{"train_examples": 147500, "crop_scale_min": 0.8, "beta1": 0.9, "batch_size": 64}
Rows from block 3 of a small CTC image transcriber, named by matrix and row number. Rows with one number belong to one channel. Each number is 500 + 40 x the weight over its row's rms, rounded and kept within 0 to 999. All counts start at 0. Numbers have three digits each.
After each channel's rows are labels from the 100 images, of 14976, where the channel reaches its highest value: "patch colour" is the nearest of a few named colours to the mean colour under the peak; "top examples" is what is common among them. Only what is clearly more common there than usual is listed. The data: numbers of one to four digits printed on busy colour backdrops.
# convs0: first 3x3 conv (model.blocks.3.convs.0.weight, 64x64x3x3, each kernel summed), inputs 0-63
# convs1: second 3x3 conv (model.blocks.3.convs.1.weight, 64x64x3x3, transposed, each kernel summed), outputs 0-63

convs0.37:543431509530531464480473492439424512455434561490412494450488515508550547517488488517489452453535508529483494518424541496557474477462482554474500551470423591450484503461525459432492494476526519
convs1.37:454521473494545491498524492431540517519534522553519439485524486528548464485506524490502459497566568484465536458420462506525439526527492511448508405441517493482523496385566527523453507536484421
patch colour: black
top examples: bold; the digit 9; yellow ink; last digit: 9

convs0.12:507472448454515478446473457529476476471508472506478489538472457503435511511449444431540471447503488529484452532433558538530514500498521560447449470477521546494442456425608546491466479470441550
convs1.12:491402403499524491471483473484497408528497527457522479478493547554467507465486407407452479528495497474463490491488471592556520500501486524480518437451471483580470479483504560509501521507459478
patch colour: brown
top examples: the digit 4; yellow ink; last digit: 4; white ink

convs0.52:497549508437481498499517431463523430485536483519556497529558492553506501538519478510528511499551540397497509521435490472504496542566427458465483407468468448490606511451472533531512494502497450
convs1.52:465441498452490422502475540438517480476487449520454442465478411455514420470445501525471477494511487454463538487479472490450410460483478537473496529490502552415434529514455478508504529456463563
patch colour: blue; red
top examples: the digit 8; blue ink; red ink

convs0.14:481430449510507455444459483511470508525498527543429506505479495469458438511427451447510430425549518497500427469484514479479464510441480491438469524476482462397494491442488462519412527519527473
convs1.14:492513483523517486486468495548460474520485501495541483510463499514472497552540504363457493571471493508468412471472474509511510523528514420479474532501539442525486364467476500484408495493454471
patch colour: white
top examples: blue ink; first digit: 3; red ink

convs0.29:466493475531495535494475452521443582491441511497455547439455530459485514499407525480575523441435526517439454462454438517457492464488525498529468530476473535556442506446572474443537474513496517
convs1.29:524403412512538491442494507480501395518486513476532490454505515528427496473475487505441495446461590441478519478475539513524470471507523542450506435487455449522545514423502516470482485509426486
patch colour: brown
top examples: yellow ink

convs0.57:476504439463503475498470419540476541514503524552535478481464492496470462509470509449557518457475469524473432510465554449508507499552551499466399476492457532542467437396565494466473466450433501
convs1.57:483394441544512514451464487450505431499417497449521528463428538520502460472441457491441492466521500450521509491501476569505512420472499514503532426483457472535448546515451487473507484527442451
patch colour: brown
top examples: the digit 4; last digit: 4; yellow ink; first digit: 4

convs0.7:518444495511520480428466536519447535548524550562477495556479543502543469578452462453486439509605513459485438481496536542478474542512479485479492516501503429406488489456523457541450547530493464
convs1.7:517525483495500500491478508521484480503493487487533439498492460488477500550575481362429433536474497481450427499450472496509496522529479451451477536512511482526496351467481483503414501489485500
patch colour: white
top examples: bold; red ink; blue ink

convs0.41:493478493541576514450497488453479472523479494502510470506582532522589512556525491549485519472556517444491533507518529432555548523546510480493518502526404489448527555507467421469553552406482492
convs1.41:496522511448488462513487514459507469481503442511447449479478428441544387488469524505473418462503489451436527480463466506468397489486466544456511489437506555443409475496463484512472516498486504
patch colour: red
top examples: bold; length: four; the digit 9; red ink

convs0.4:450483497454433468472431518478470431471486514451489468484522570510514525489538530537501496452412431448529465541528495489446496454526475477503456457504427448476545447534390459469465526521477489
convs1.4:516519513472472538519495475450576452493484452587475455480476447470546422495490528528429438505528452432456522530449504545467465519514444463443538469426515511496427488466497480523460499540442458
patch colour: red
top examples: the digit 0; red ink

convs0.40:478459487466461521505458466542462554512443486509493566508484513415449459450410496483536521451410497488490481509502459510394509416499493459550490514477456523521448518461519427471530465491451499
convs1.40:528424420527533485471471497430525398498433450464525491460494520520455522520488446470436516479448521433504535519422478508483530465458515550499483466538467440566485533477447523475510545523464550
patch colour: yellow
top examples: yellow ink

convs0.36:527491492521526523425460505481473532512541506512463465589504526493527456551451473460517458559572504493477443481478478545493471545519483501451457486471525427455510477437510426572466592525468423
convs1.36:520524499496500493478463512544473460506467486474534459482464473507484489563559472383430437540484492496460415485459466507515477529522469429466478540515516444520493352477482488486438485506484507
patch colour: white
top examples: bold; blue ink

convs0.3:519509446454468429499514467559525435483499516493602422477454507468484464532577499468526541508477490460490469506515493520470528441523538507427421454495483505539455417488504454485427501447455501
convs1.3:522492528457503558485485507485500545453473438504488507491447445528568493532465488504524529477578452454513489503505519601482517493407468524566500485508482507540449480546489491497504500625399512
patch colour: brown
top examples: bold; yellow ink; white ink

convs0.53:539500479448510517491508465468511505424500413471486489488541493498542516520495470522487485480518480459540517479495491414530514476589453472496500409548392487452532460481421448492549500438423510
convs1.53:522519523473458439535503511472535426493517437512466465506519485444540417492485495540445428443526475407441538537481463494474449480493470524439531508421518584477420529512488476525481511461491526
patch colour: red
top examples: the digit 4; red ink; black ink